{
  "train_examples": 97500,
  "image_size": 48,
  "color_jitter": 0.1,
  "norm": "layernorm",
  "head_dim": 64,
  "drop_path": 0.05,
  "conv_stem": false,
  "muon_scale": "original",
  "momentum": 0.9,
  "orthogonalizer": "polar_express",
  "l1_shrink": 0.003,
  "batch_size": 192,
  "epochs": 31.7,
  "warmup_steps": 1610,
  "adamw_weight_decay_other_params": 0
}
Rows from block 2 of a small multi-label image tagger, named by matrix and row number. Rows with one number belong to one neuron. Each number is 500 + 50 x the weight over its row's rms, rounded and kept within 0 to 999. All counts start at 0. Numbers have three digits each. After the name is the row's rms in percent of the matrix's.
After each neuron's rows are labels from the 100 images, of 14976, where the neuron reaches its highest value: "strongest on" is what is common among them. Only what is clearly more common there than usual is listed. The data: rendered solids tumbling over patterned floors. In brackets: how many of the 100.
# fc1: MLP up (model.blocks.2.mlp.fc1.weight, 768x256), inputs 0-255
# fc2: MLP down (model.blocks.2.mlp.fc2.weight, 256x768, transposed), outputs 0-255

fc1.229 151:500524563495543520556506496395482483488528477518509491549463519471587553498489523506493534529529496491450492490484398525384468483498508561483437500479502537535378547481208470500482493440509356556593494553510792506475511534451493440500536557480511488499620479482501584439501439500498501503465470483497536587450492513487501468460526489364500498489495521521490498475453501537531553534497510503533481509633476535445534486579498494455450415502516494566504538498371252465508490505502479517486470561498487516494517504527492513516514446555507529547620501500468505473485509425499502501498468525515495499524576543482494529483502519502486498495531523511502514458518498509496480522465601482552503580497473503541524500516566554528551503430511522502445492515435463451501499503554511
fc2.229 140:508494499499512574505465502547502534498520501556502511500487498496442519500488511685582501560541575512463496525503493532496500370495485489455489497487473470452495500494428498500435622507525434491507486496352500486452500497516393500514405469581504377501374502500503501642494509488499541421491494441469501467517498475501299562497424561574507409500484470492512502482503405797500444498509503498439645517488461492499620556432516590553497548499495501612493489498564592499484494487486500525497352509549480497499497506519502515499479501500501502557490483484505527466502516501447489513564499571415501495501476538586505501534526523560509497450429471517500507596353555518524413482514500468483560501511518508501522493509477514502514499502490562503538545496474494468515501467500507
strongest on: pink object (99); its colour: pink (48)

fc1.598 133:448494488601557510434606462491383453392522480514481524543467498545521481453493390604515381565565558534546497527506494477477498599459497510428463539489594465484407487553501494495500428451531512477487472361443487522595519490580475606496517496521485511511499500535453535496568562400491502505472473502499451513511459502518492527563500510525493502509498514435546494524536467465493561572497490496409507454555508475512556598486534475446465520500543605501507508501492484449380570497472514546507498500453508491444606483481402659498500484517457544499481434467470530490500485528453484518537586430529583555554520411595418443494528594498492501503422548530450400486520569589502557551588568552296466454507462525498466612496526436488566451490547544552484497433535465539534497444547466
fc2.598 139:577397512470496484494437491524499528542476534503607528510504573614480426493495501484429545497485497467452506513498497498526499501438488501581558502446423527484512496534500501513500625485568458500591494536491473423572535500442498473480485499469587428399498506470493455477530610595538551434502585475467484448513522501512504498471499491445508519504495498529447504369451520497500475499553477562495495595499444570552577456516454432530524497501498502499535505376494556493506467501500500498501453373475427494532493473529500495566499500514499425509552549623478530508572496594519531461591652498497495405498478501501429543541410485456435489495506465507481501469470501471575473491220523500631478500530541487544551316503502540569401518496494500475540474500587525518446485542525434
strongest on: cone (26)

fc1.567 149:579449497498525522478552429513481497549498654557546477562502459510551500514518526595434527520498561476590473500502498495509440568436570519388530535547462496421413532396495412466518403500477498502520551533495456474524503659502461531462524516505516541489507498504450497512500433511493542442466574471447498515511476498567484498496461575555495570492487546473557518399492512512353481503429640495394499454525462575486568538506439510498476510619524513480508466432444520486416505509506491503606493586484541347495594419488500509529487502489488501516541624498546603500468502497407461522474521503494517504595452501625461521505474522588474534572410496590467455514499528431471525476499508567468345557571434534518435486503472436467522469389570529525494513447452454484522497499511473
fc2.567 140:492499447495470480552395545496499506473559506497544506491499499518495379331503457503543463511533500495441485474536572531521450372550555576491474489524473542508526244614499570500500578413500480470491453500447587524561531437575521493415508514521535473506510496517504500497498545503499463501544528503500443501509518591497546456314684500504484498500435505373445500492449504520437473469505457512484507532500532497501502533511471475475442500435490531495499489497518496518532499493496501507427511365370475521591500500578500468600695495535487529562436491420515502500496516510491551459505498503576491506501528468432509504460484432462499513499506562526481372443509520521495575502466497505507530403480522399487531474441475502481501500605499505538549478519592503501523526433516518
strongest on: cone (28); pyramid (25)

fc1.625 131:538459501450499431502504450537504419533508540489452511420418470519519573506486537493521502553485393425508599505504568551507501426491431475578511479494445509521502501508558460504501514464523503513486507469438511503568495509561356571507533509500453642546502484430449562483499438592561446458505494484447484385495550475409515546394428486628473491482522498514507475507487527616459520459493387512537425509418555477488521496488505430481523483572447500502534468470500497476486434467432512529571487464582544458537646419608486521468469548444489510516474525437517516569448565524465405494557383634490464475555557494469500517496496509684505559467433425414518538425554509497470504494506526438508383473436520493482500504450541490510507494513560536555504420481499476609506594391459493
fc2.625 117:616499501502495531496484548504501499492594491547495493495589564544425724403474502500477581499535493546516440461510509498501458492544500507418501496501539497486507501500485506451503638527498501414478504433497500481500497500502572448472499489510498494501500450462496497505531601496471554552531447523500501509495501499562521492499537520509515505482468479376502492482499468357554501541501545496479501498512436601463464510385500474486485504500525497495593589495340486488502500533462461503455499457497500570496492590497418490488500521488525567502540455411487541390510501488500497766471439470459479506464499655581510422519511505391541447518499498499427482497513601518500455496442500513499588555488662557511498396387511498506558496503501470451500419536476537492416483528496455
strongest on: star block (40); jack (31)

fc1.105 129:443523428529558629476537439506508542425586485527437484542537438470578448613543482425510521521515489522538460572547496547544530376573511444531520462455444471519503524509512500484373524543456501530499476490498528477396543502495500526456419500496533471525563488577498497505452541445498524518617489463501526454580613501490348583507502417392515450496499499512505463501435498557490494535502331514482511405521514440464559538517497630473484617494519506423493503487588489473427482480502479494506527460481490432498441479482508480426564509516651427611420547529472497522498499535494477441419465551484477486468367508552510488471469553487431463417380485541520500564500508506510532491501478468496455432492506553525461519520525632518535561464579502503502483500497549502460359517445567
fc2.105 127:571399487502486500509474465460450500477535507499526438494474468514499369499502594515673448482530496560608560511500503428481502500472508510470491541497534394483490502510488514441527504501559495497533458513395495496656479445478427496509480502498480467497499478513493406490481465599522516497496499508501501494501499484560545401498500620552519557593512385433466500540672405480514500496504551504500485501500523679512489559488459455498502494462524519458421508531396566532522665476538651498535494472497498493437505516493494466593399510583497512526480387500577541485551482505497535524510554500417537513456540474486545527499491494491545550526650462476504464494500515508459484446510502508518580478544524494522468497501439437466499526476480607532489546280522500502498521515503501
strongest on: count: four (51); red object (43)

fc1.445 160:449454580506578444512468521520620495531510506546404375404499494525558501402584560502530466506523546531490558480420518543548461502495449497528494500466511502500536499510497362498393475524518497493449616560515467489513486499373512624442498540427531501478458511499496469510509504492552491668543476589555479401562530449457435512441552536418498557435461490596510540410520408589535410416479500421487464499502508501493519479505507501492411420554539498503498508525552526504517513537433557499469514494460593478471497575459535502449495475505477588568459555513519403454413611535515581457505458528506496502494515237460489481496477555434508480531505521537471545565508495488506486501499564492552506497594500491503493520518497574492444430498512517481489500485494445474415581505544488
fc2.445 150:440497494487319331498499438493494499500493376521497542511499499506512487500480530481499490388472329508481594518560517415500477503431512498530446501521500524558500485500398494494500529591523518395503491515520502492433406512484545562504556508512533505454536394478502437479515500530492516482503269507499465531498562526500566495459499498436513514563499487498484495530544501408525439502465499495501505471408501545513514509490499610479479499452517559503490515470500642488515415515482513510501561554441504492473516482521516458505498500461498503494528454499499506467522560494521499451505502475666508477581538510452527649502515477500514685508538494374512463364551516498493455472535536521587569503503498507488516486539504537355498536601472585534495415475502476474503441443488500
strongest on: light from behind the camera (58); pink object (47); white object (43)

fc1.8 180:501511552485490515556416506492530466525554486397517528429542527492523520572476513427533498481544489523500485455551496395499477516501465465507498513459488365535572501529507417527513540425456547486528435499497532522402511457512500461648545465601455446459509467427605451646368585474484528515566452500502501560497491454470492534450553498503518497481552499468507439527491563520486650510521451490447502512444481503475536523484478351497521576462727535469507261484492537477577515493509503454505499401368448548437566526465457436494518460523436476543490565498406469486489463488562483474500484538492451527478468560469499472473469468542493486480499496516502500569572514522566497466543423500483551539497550481501525546479501512507516438583512580498503442507483506500579519418495571
fc2.8 149:501519443501503572494474545491515479451453479500488365543430501500498500433560499606490557493527531498486512511435460490494592580406537461564638502491506532460478465497505504477498476433431492501506521508536488517551512471505537555456438490467596500521519486500502572506530500498470405475500500522501468414456427546503501445431508489469522412520390500490454542506482488296415447488499449504491497503473620521501496503594500632529525445501395461618503596456443510583547511485534498442502503551502559501542503444620580449500494575469564603501502480517504404499503501534480537518667445583514497450504494442501518519478498602482452503486624552500501495495474487544480501461503515493512488501533528557492495500529498499500580522299489413468629536512626502506502524482538499
strongest on: cone (29); pyramid (27)

fc1.417 133:471465519523527462527388520480472496546505498479478449568486507497492476390499455624501505507456478494490551505397529456491513484518431522431499589585489417469427471447524499578497467489626518413488499505521499352499549450514468530537591538456512514434456574497554498432498470409530554570475523425500463485576496404550416467411454533576524545466503450561638421506465527521509504528450505501507490532524551541583525466478473482397486488570583466485600491530494515445507492552456500505517542508499475554498480586498576488463542645471552600571511528509470422377416473393481500536494444555500513527454538530485380660482472555458480627484450475524424503517511500467503598459534461498507546524568423532463503461585520511500499552514487507458502447536531455524500478601490489
fc2.417 129:517425443498497471510493570568467514471505507497501498436516485502502485506592489511499510506455507628515518502543491490423423616501484492521502469527500483500474553450483480463534493500311536512469468531506501498507636499494539500477480499526519478418381559587525502512498560505528383447503588499458483523476494512503500609491669501506480481502535491443382498520581505503516523485501521494494492506496499525500515560582453478450441593484495539492377529499496470498570497326484502504462495516462505498516489428497476517500416507469297501494598494501561510583498500500492500493412595457504607502482565499500511645597534556436535493496398511484507574478526435456361555538497498497500503583524499512461504508466472501509502505498489481511501577517501488454484612429655445
strongest on: light from behind the camera (52); grey object (40); its colour: pink (26)

fc1.336 127:449490511487457507518499492486537701463499440451474516533530492409600458439537498481571488499456528494497438555599500463547496568478535668581422520581538486545530577507492409522473477500517482522456483466570528519516512537540463513548419530504498503501468420502413506494445499504424491557498382502374473390505478437487466519494617501517460477504521483508453468589514481380499597457437587560557504569457496500510555490501509505396492457507515334472537464515494422497495533505524534534559516462428499483556476566526427530504510501587489473500517505397470502515499488468567492496401513500498471498585500502513465521569539489416521559573512424500544510551517450446524485505601471491466548533437479423533505549477543534503432525513500502394499502548439499512501499528606690
fc2.336 119:498515500525521487515500503509427499424500497556523486408555508505476516517562588584352510429473499418500503438476507530512510496499516500428502615467493552506561510494496490471542487565496503488501559500514500527478495473486552502464613496506519468485494638497499452501392510494557439515476512531500589498531492457487497497545602502395565525442485500535533509378401478452361500520497568440540507502417500503497475443576491494534506487486508513506496549510543517502500663500478390503488506512503516497502339507506480577504423516493465501500483328454629493509358478547494546505492499581501524499607456449475453513505430412629515499512485345460432513498475523527433519527481497505496503465500500502479499500502716413500512486464517525596527514496590473529500502496493499
strongest on: count: four (50); yellow object (49); blue object (39); its colour: yellow (32)

fc1.163 122:433481642482523474442548565517485523486511467517498518501507516561499504494579378492485559510498462541476583467482501519501544542508491466519565504568502500544673512528473455503419492622488522503498466518505602510501488508520501481506445517500470510404463537529390515562389509475498494469504532541514500493503519515510504475433514536459466489489501601420501517499562545627361488575498463489485459485477649574502587556494377519486571556517485474538418486513522458538504495481498232507592524483461543407481539488495498554490525491451473487520501367546553444541561396500495485396473505477513459449504541473511523460601586415511507501494433460505496450495463527453439502493478535518431504496580536485505470472482418492473500535496494592537453567446472500546506449552578456
fc2.163 150:530512372635476513592443494517485486498471505460499432486413357379502479497452511529579494503488567503473593573479497398503504502491502500593490300500499453409443517480537532618499500476561459451502507553494460443534518499559500495498498473573496500551502450508566489487504499495491498500517499479452498498500581500451472591515466426618502488509492508602540488512500494481504536466489470504491532506608462502501500349607499502507499429463466561502728550544496627530494497491501527464492495499537464500532501490499499389502501483501435490524505500428601527467500552488536502518502500465500498523463515502477582498396386510402487576448504492449554518636475528499503468361590433513512552506509465515534500514520499500558500499499552499456510480619531454463544500498499500
strongest on: light from behind the camera (70); yellow object (51); its colour: yellow (27)

fc1.102 160:525489506526403398522442487491569536379557522461523445512481501467535441377482470612419580435534559557580521464598510543583520445460455651450482481463526525471565395455542481352511517486530484555507409466731509503440487497514562523495564521503542434486506466494454435495501491554541466490510504527431611506468532658528510567504511520498490477507525498488510579473477459507573488514502502422424609476552506443503549520570493513493422511371441523479494461504464497454487478478529496446525484439548539520516485482495532462577502498507488492504465522463554486497504492470487603374507446507549458431475569506493500471493503491496521463516415391563482506490528508499420525554428548468530482547530469488405485468424508491502513505502535525491571405518460630520467515541531512
fc2.102 146:492503500513537498508501510489545406500523505500520509499500504478497498534444553461553503666499485403497538541481497424420509504493535472481507500501502496503500433506484518516503450515522494500506619480232499402566488369512364495476485483401499577635468521576512529660583497500545432492501420500578498499422442481459499473535491508497485484466449501488391385631533522454407500513479569516605497455434519536501545602494475479551500502511502502527576506503503507511498492493551553489508537498441544499487484503492466531497470502488532504532506498505499507482485488462516494506503496500499550500521516407496581510457518569500517545514654502496492461493444446500477567377513503503568472505504570528487499500520499513496520488467440488497367519565622398350489473499449417
strongest on: cone (36)

fc1.388 129:407499558500494514548562451467417522512604549504459489481503504375566469613664441462493507485458531443484410528452496390500462506526505451583544436516475557453494535509515507538444457460442407510445538532574519508485518573583491519617501507485516523500515434535561499521553555530525342451529484584491438474507417510513388400587478489278512501484536501642484498500548445484418489483514536500494477521484501494495573570491566527441512467412506556516514471449558588459446511512501523455517495502418442445412483499435536474528446476484430475458559567410470455536400482439524487520480615505559498502556492541531464512515517495468509578488498469452492565528428435485487497493576507517449482556499503502464478487633509511562505502484452506471527553499513511576458555523500509
fc2.388 151:464498438500428464446500604450566498492523517495519500531510330502383540504339543497425485491591500478508508521506510504518506487500466499499504650455580515509545492467511400515509444537503501509484413482521512477525499467373613496510463498461512442538510497566496549514468526566469508694486449480509458567492502499499546512507549543493562563498499482501500506460483325362521484499499458500501496519459482517392498442426500477497500500482555507498663520506521366501547511500490500614614477509500496494494453567542495509573533477500532500607507500517502457277609501580499531506443394431500501495499530523495458500569495520502496486528499489518497483512522462500535470556511491482494539614480500513500509474497476500505502538474484381506491490601530471499492500499422494
strongest on: count: four (51); black object (40); jack (27)

fc1.247 105:582476517446508445407522539519407463532513478370506483549504467466491484503503511477479445510508418350508513498501497503507505508510396486420575572532501546580502441536546501501500625571498574501535476508560544521361482460463522520529500501523510500438469497410519504498495427482447503477480440495585493504500457539501710495530469613549511516446442514484420548580491506382501474501471554507465473468500512536521541487528418483529486526516470567591523517514481495512506436456436448407496486473476565502556464478543501546528552544477458498523534499472501467501592544451508492518500454261517490423500541495476549467471548595501475451510428501510568479503446526496482497517433512414542410468452511473525491505530563520507531642438555505509416503464513544500549506462566320
fc2.247 118:427526500558511496590495477519505504501515498501560499500518415514615489506497496518525528469474523760505521514517388494509477569473505503499540495515505488492491520500493483490562452487429432463464418500545548481487423482598491500483521500493497507455490448561499523499461644516475508456506506491451518525512512494500397505508552395375503469498636493473513394499546493500509494365501505502691510529468501474466457537673363472490542488504497499471533499500507515499487647501498495509472497500585500500473501504449472424537500490488411506500524631526470473500470499512502519613471457546502500497496535506504492496501480502461476500500457524669495480505565489458478496519506502509493520597470371622530488417503489464505399497606472417499515497483507529396498493557520536
strongest on: light from behind the camera (67); yellow object (39); orange object (39)

fc1.679 171:498482495529461501472539533496537500545464456403620523432606490508466483503524453523480511473490509462560520507562584510565523503512471500574541499589502405572517514500489425489541517609482477505497507469491469524508410537538470453544508445432531522480473535496541503615532474623524498497481468511462455459501520476476510471576474519530495514456395424465522498498398439360477459568512492489564533486529504494474517462511503647466481500498500535424406576504393492563452468505461501628484596499490536542622495500542481435476563505430521558534494474532467457461497458523538568503610366500500573505526472416487485421495579626499414574485634485373501496439460447536497482459496427528530457543497407546442512481444494495521533536560408507591524492504389505482535593494518585
fc2.679 169:525500587453573485501487503499460497484599420551379504552412506501451444509505497494483485471491514531435464498441501459467506456499512550538478587380482497501495439515495528485498563510515499551611460510503500517434504482481505617490454539521515484510469501509508509499532535358504493501490574468462434569501500497503517577379563502585490543566671515468593503484522581541549412501500501556428495536430461504500520531393502416575567489498480502514512458449621496395557494535470529380462502476425527503495498493467499664501518500495447501488506506443495496494488488483454502494467573490506499505526514541512502510505421456571520449484407477582431527542482449649506519493477548514500497498477497491555493514500494500354353519506567611490500520549487500525447281531514476
strongest on: chain link (36)

fc1.7 129:556464409469438492453337501519490535484511531544470458466513521485508546508535511568410471497555399490494577445544509473435510523530500530551498420508409571471510517485418487446460481528504554499511464504490547545565589514479411627506630551510529500484502495452542502458561515432522527424348498463489551509490551600417490504525461599496427499502518459497499505539477510500553497478569525494481456490479442489511526561411456585506508508606501501497473501513532501409535363349497498474562494507618579488511511410472417464482512503476496495447599589517519486574502512420499454511519510501445509511509499517437587587504443498553449613518371504410485591495473470600523565496512494524414495507449471475480462497517522425563573496493483629481505467496452482507497538490468380
fc2.7 116:578497530445504501509624501461614441500471491461471534499526503501468651549538494500492566557513600487495478515536504531567502387491498377523506496553550477504424503582505528499435512549507457501477430492403507532481480450502499476482478465535629445489346499504491497459500415528492554551575525586514509440526508417498473464486515505497489513561500507441506495486501501479513504499498463495454495498501475490502498464509554415535450470461458526479497497513484549715443529621511531513494542510499491509428551499522512517558499491673537620568473431503499500501475466573489515406511505537499498511512506492487504350468501646495534500469678505582483432479545417426439537453536506501501500422496492497500511393503460518493539595545639456500436501500495498456504496409506500
strongest on: light from behind the camera (67)

fc1.476 151:501514489482508471498488347480497484517575491381490515508402498491432503504404456503403497661569521570589515495556498489478472532537552579398495509510468500379484546440499506367488474505536538427493510511513529503412479498521453509533578540467543567391577463548500520503473561568564367511521506578525433502496483511528496454496481482501511508378603460500520577524515419476614461528523513445470579494512553490421545502537413556520506505494508391508491436501520503507438441422490535551573501499555524480462507486500530530535486570549418538514389502470543491479529500600570487524451457506495478480602505506506486500432479568524373501454488553565428549495464442505441481504584435464499526488511500542450461588507473583560482431500542380435476575475467560497527596474512538
fc2.476 180:339458582471439562509496501500581507403469601532645531447494497383501369429557509527541496491502497352496492488460500665503501533496500515507506495503409500499604416602501547514514492492498507516520497492462419507697542508491544528497467550500552550577437502508645472571444538515499501480519492484492505425534458483527527567493489558340554493495493500400479500495489474547469490441454482602500560521512495506499504501506542485500470491550465544493467516372482484496500616590452502476497500500473490512500338506508503322500544492499512568472532508501465500507489543441445553381506453512486586487470503479522505496521487471518549431531499497581503502503570495528519508503497500499507454500459540520499466456435500402486483505499423498502537485567499490520474506500591498
strongest on: cone (26)

fc1.545 134:583507484543571463511506501423523496497506502499451515500497462467500551573473591607522439649590501507496445444426508501526505560493531476504475572439615482535480534481505487553534455504496499464433496499490651502427506502453579452499538462484509481607604548488494497504498461503437499526477500469553481456525478509451389453581489509539500523494485533574493587522530552500488515500458634496431502462500501498587533533494486510558592581483508504496572507458513553469428470522506528562456540460518474501507532522629372435520356470509497507510401407480442500504486298531508522438474548522523503443501505370485651486502468493456508489481408421558502483502505453466532570489577517490478428509550520461467540532540502479487505585512511510606553409526484435436484512408436461
fc2.545 103:495508420459531501426503467480709545535493515504512506459472538496497496457504497500493528499499445500463465495515401563482530444403488577504500508500498505500477529469540501553500585501493522363540500517496454592495514506607479386582486522459530596491556500501503481491492494500502412507514498609526487500565481569501405626451499514483489580458475495510488499504481516460458454468510501501490482496498499601483501487511454535447464498509474500531500499500444523517561234498429413462502488666508500490493495496507500638561598499467511404503578500490504508524500509520495580503533503593500496508446505549459308500415438500499490333496540548394511517489501506501500452547485506491497506503487488506548503504500471499500499464511517483485408541491508607504606501501546600
strongest on: chain link (35); torus (34); cube frame (27)

fc1.509 133:493478436521507472526519419463472497499477498508532498515494469551444456496504435417550550473506586486491502508477568500530516434410447518564578505512516431535435456458503483527522390672501533500687545488490499484506368500500516511516581500512448432520625578500502500588498520598545493493389481545527630385495489510511486451602505506486548459465590475445517500488459597515520489472504474623500443501516427489513525552541573480498508518528384516581523445537500452547408523503469504458541503445482531481502517514497565617484476535499434445495470437497494456554559544540502481578603496479453494502382493502492447455468556459507512436401476639489461608494484483498447526484608475500557506485528467539502507519505500535513521489447461525503502339503558526593497502503477423
fc2.509 123:478590488502553360456442499507512492548431504417495497579501603531508527597519612686448492505500425652529547480490458499537465482507508498521504419499502497527411553508481524532500510496487506477530470424510494501488527523509493497498556495404492522500485472398500544428516528224483508499508497485500476522491455532492511508465490492486560524500498513508499541530518508501506475509500478480393536558516499505520240460464566571493518499519502504485525498533502567532486510671529561539496499499523555619526499514500500543500537451502499596483511528440472508492553475537451504499468504504517498502512562494491442552505503492485455451533500500715461433511499505500462412496488504477550493492482504489474497500490549519500453501475452505358494481500497501503505481462391421
strongest on: count: four (50); green object (48)

fc1.63 147:468500484508426506498418465436464564483482509521500499532568493374500512517590477496464519524497509447489499507480492454469483521487504556569494449529512493545511531476490524500401417466504506589508498477571504445442507482529549390509500534477467393436559497546502498534554522490496471415544482504512417558489533595491443553627592524425580482475468470581579622516498445422468469542400656583490485501502555500535565507528534456460499500494509468518476519498579498490385515496471518494383500492480384424335560535506499511559490563462420395382506506487471496478468339500575537504465536509522614484537521535597526475499487511510492540493516520488474517486512483450517501424503495463500561429489459479549535539493540506523454486500458604459525543588581379581494466527559621
fc2.63 199:500433548495507499556575499494500493535539438507507505499457485505576497489461523473250512483471502512544500501492444500506491471521489496465499649434527503488506500503453438500589428530497501431501485511529500555535486555501694519500523501501569454508458601487622500502491523608472501628501582502485456543516584436505489350489495500497532498500489466495500459470466501508499540577501505498543459493463421500507475468426507634495582499475552565501594540506502498498650383566530518640630499453473483546574487506491499497438566500510543414635505499503545511450449493500497515522531487456539481540469438500490438487499504457508508308502471496498501474447516449485501419501534572529504486500473501553486498492457499499484501542409533499452386502499525524424504565500499479
strongest on: count: four (50); blotchy object (39); spring (32); cube frame (29)

fc1.677 137:531551494624342453497648528593395460405598506500495563483491500491475524593462464485499408500500536495561556563503419427498498449616510529470499555498416466479512515493460464473494469593548478482492493523504417506439518550465528547595574494553529484567501494486543500495518346556562474566512419501598534455512477497498516469481445500488600415532499565517536500414522443468504539489521476560393505579500465493500568561523515554500379457527507518578465514500540492532533452535382487555516484506475514460561484491461503487471478414558517497581393505490465533462506523552466500465496496532447396501484512500419589422556472485502479518561711439541510491424513501413502485476456497419495497487549555469451434500524477463480510530486511516434423478481554498491498411469485496
fc2.677 151:475504503360504515497346509515500546508513445524484552464384311396519492563548493552486444526508575485486463500507517478459498507500530501467544495547499499503539412502479516500538474493532514536500495454500471522510505522617498534495562510500479499459527500496565482500494477604494486468500516490509335640476486581544509500501495488576439521492385397497578525481408447498474537464514499510503500531502512480514465528501533503519533515499493375598594591486538447536512497500535501506506501539453453500653437627344466465517520432491485513526492453515306503497450504513501488380620508648595496544500500359467517509505485474465496489475496500500556622496500491499489501492549537496501497537545499470472519491493478531513497528503496633457503501502531506521469527454483445
strongest on: count: four (47); spring (28)

fc1.759 169:514579492493498459478493440496453619455546524556497470483453520497574513374436514446599462524403516531499530510516371507448511517385536513459459463461502524428528537533525537477481512454499448499560547479488484494570448499514575528497484484609470497474500494484566473392400508501441522588592581475561518563459500545514484461415500438513505473491631533462478517591531515673499619449501488515513487486418498425518551474532437328545500513505499512575534474560501548415595479493455536496521306420460459506446496506495556404496498491515553385499574474490530518514475575499462436465469554510548507420510516533506461503565502459469535397498499536595400502536536500440464500492510483498494522499508539469574495510580475505501533500449563472452492459505625529514477513500492463
fc2.759 162:526499537486500578498550464520480420537549371499499513502506498470501490569501484538454514444526502494466498500494530506507501501495555500501492558498525457499477472520498407490540409558437538522508477469492524531500570533500498575499482503515480467535430454509500501533557478384505500490344496508426443526513508507485510606502542469529523593528530493496596502398497493438544304604485476501435508510514417574500499502477532659489535487498434499503462528500489526500457515478507485441408594512498505548491499370513489715657492561482459536467417537491497491497513465569478596418499450496461498516477436512498499495493488496516499480502499481463530552499488522683498506484489550508504500487514503511500426514498504436429380503521579500500527514513387506495437269502524499
strongest on: chain link (28); capsule (26); disc (25)

fc1.186 128:344526561463532515502496531492518497508494513502494536467501506501471545426399480514526503456542604472484556525497482527563498506447491604513421503456516539540485393558545482531425482501502501494525522566480538623496506602440483515548503457432485532501526466465502500513543601502469605655467509547671546485479466494414454544502522410445453545480503461500594541471520458581505504508494507474454490457492506519404548496499482518503412468411485486505442393508412479565495515482497489456382486494448501475369565503591500485503464499493545520465468527464566430414515608490442493444493509504500563438450327336506500497520556606419491501458578553502445558495500485500512495488523537553600530475500474500500535523446500453525505492522539637494499525501464501522396497492577480
fc2.186 123:472473495506345503522597434500443499431491377540500495498504518432563500519494526481500454501517411593456500466502499500486507506487499492550486443515500602496455507466500419628498605542494512497457510470490485494510511498436481499490500644483510516411546406512496546460608529480491450497508492539530502563462502392493500481474476496437505558519502400705511485488407485503523634505499517499489499394511500309501496510502434533501603467494467541537548511501553522506500499503530503470667497496493497498469548460500708501502579505492434492429497500494483540492532508497497531515601507501566500406497509491488506582477502519502492512455456501517520546489499536484485452375544509504489516494524623554499515533475542497351500484512508490639499502417516501501476507507560514
strongest on: pink object (49); white object (42); its colour: white (25)

fc1.141 153:530370537530454520614352465556492424516542507505389549507473558492486516409489484416566500488502394399524501425487485509471528384493391418500403424541413503479479513607566500488497461520520542498459557509412557493486588498535483471502513492504436614488498507565424519573433506503467513429500405424521469467490541441477500492383500429501505535497478481501492556466497600425479510474522478542517480525501610471418543506501489496564483449521528577399552450504513501560460438523489359502580520554519459446462507522504518430506448490514518502495446527522527481552512533410501509604516483478503513474535505502481517463517490551452456418496481494605496495578573487524475570516542576484602536558506516502547501566447504596527492502516573460464648473504511520500491504378605518
fc2.141 124:615523421501533462481741464481459517524458540446499600471488440537489619602486521509281500498473467499502493453547517503547501522495514487514478574391562495501491501506484466504545677514535490501499507416506495504502487511502596499514502527592513423505504523488496501493503496501498508494447524522510648570497542454512484495500545499492510509501502477494548508651512434489486529497480498513412499406472498447550497464504500525494493501481498459481484495544503393270545478457438505501471475423512474500502510547510496514501492521613511504595410492445467500505522508510482530463461533526485490497478471509476503499492483486491500515500502376489501552502531510492498357510381491500497487508486419503500521522505508516499639513500550356473501538500463500478437536632495495
strongest on: star block (35); cog (34)

fc1.631 158:459476500546555461593483556520500468490431499528539476411463501374477618471543464499483503483453459427528502495502348504410504501513486493457499563492503494486505477543522477527603372547559547533445572495500515563441482529603444514617535546471506498493517553481554458556575508501493509567462479354544525488492464427494483536612500496459344472424495492500544549517493612503538501530494464482511538495488607477502503494576497471501507491486478555480631466500528402510539472431349458528510489498573503318444524570501479488597504591495475485462569635487458471517500548492422501581543495517513543423484541554488501574499490624506479510527432515488439500505514490424495501491568524509524475486555509500509501506515532524485501549392459502522442381584502490427528523503496479
fc2.631 124:487511412499378515503502473520502439355477468510403531550555501786503490423494501499517496539573522491663515457504501494529515524512259541509496501492529577415418521502504500517517538498498490465556389504502413513499489501469500500527520491456515440506502459502533500356492444497442548500495606501501507521457499448505520517465433467500540526409628446534506550481502524458505513511528513533501543497502476513511514506499408504465506489500463499510419578520501500516513497500498541525502508501453505529500488501528441530489446385445486546504501417510501509500509477446505383496482504498487495547500746570404494610452489501457459532468513464500603471502500507440546515505503512504457524497498497551510500498477483464470455501565500533491467454525523501498613533471517469
strongest on: count: four (58)

fc1.291 092:502569497462487460500556500503494410509448430487531518580458570654507506495505497471454434445501500473582456461561573497703599503495387422489460513427506511441505488647418491490499608578507518418473574469493573512493507456462507610502534597534506496515547509511473489499473482447509497478502479526562499547464485521516558503496502477436434627433498489538344505673489533443506505502458504498501406422484489500510563487482532501515504580502509506498511481353439541455511501458494485457494524400634522562485509464499581537532500415518419519504620475499497487512505589500570525485501427426505480416446526544513498575519578448466499471540425576491629500525500463549500501483411456562486518479517500512507500501514476489479509488494456450512499496585526484532481505497541467
fc2.291 081:478491491538428502599498486486470605477483502421502491502514446504494497562496381484500532528501494509440493494507523501452487400493490499494540485501734570771495398500508502477476512490500500495499349499572499481503508436501520482472500520497501516434499499519522512427486495516526494480536424502500430504487526480490495510544505500528644499502515500703525497478485494514509503321510540504506503507452498496434502501494499300497500496529485436553515491534501430546455500500468517498505401506517499394596512526495500488496480500500501507510469497511494493485490498501509500499503418517577501501539536497437500522501499501502500552516513530488511525471529500463524471485549509486448490395500496550381492499556496482509484501543505532591531530499501548494430513601520740
strongest on: star block (26)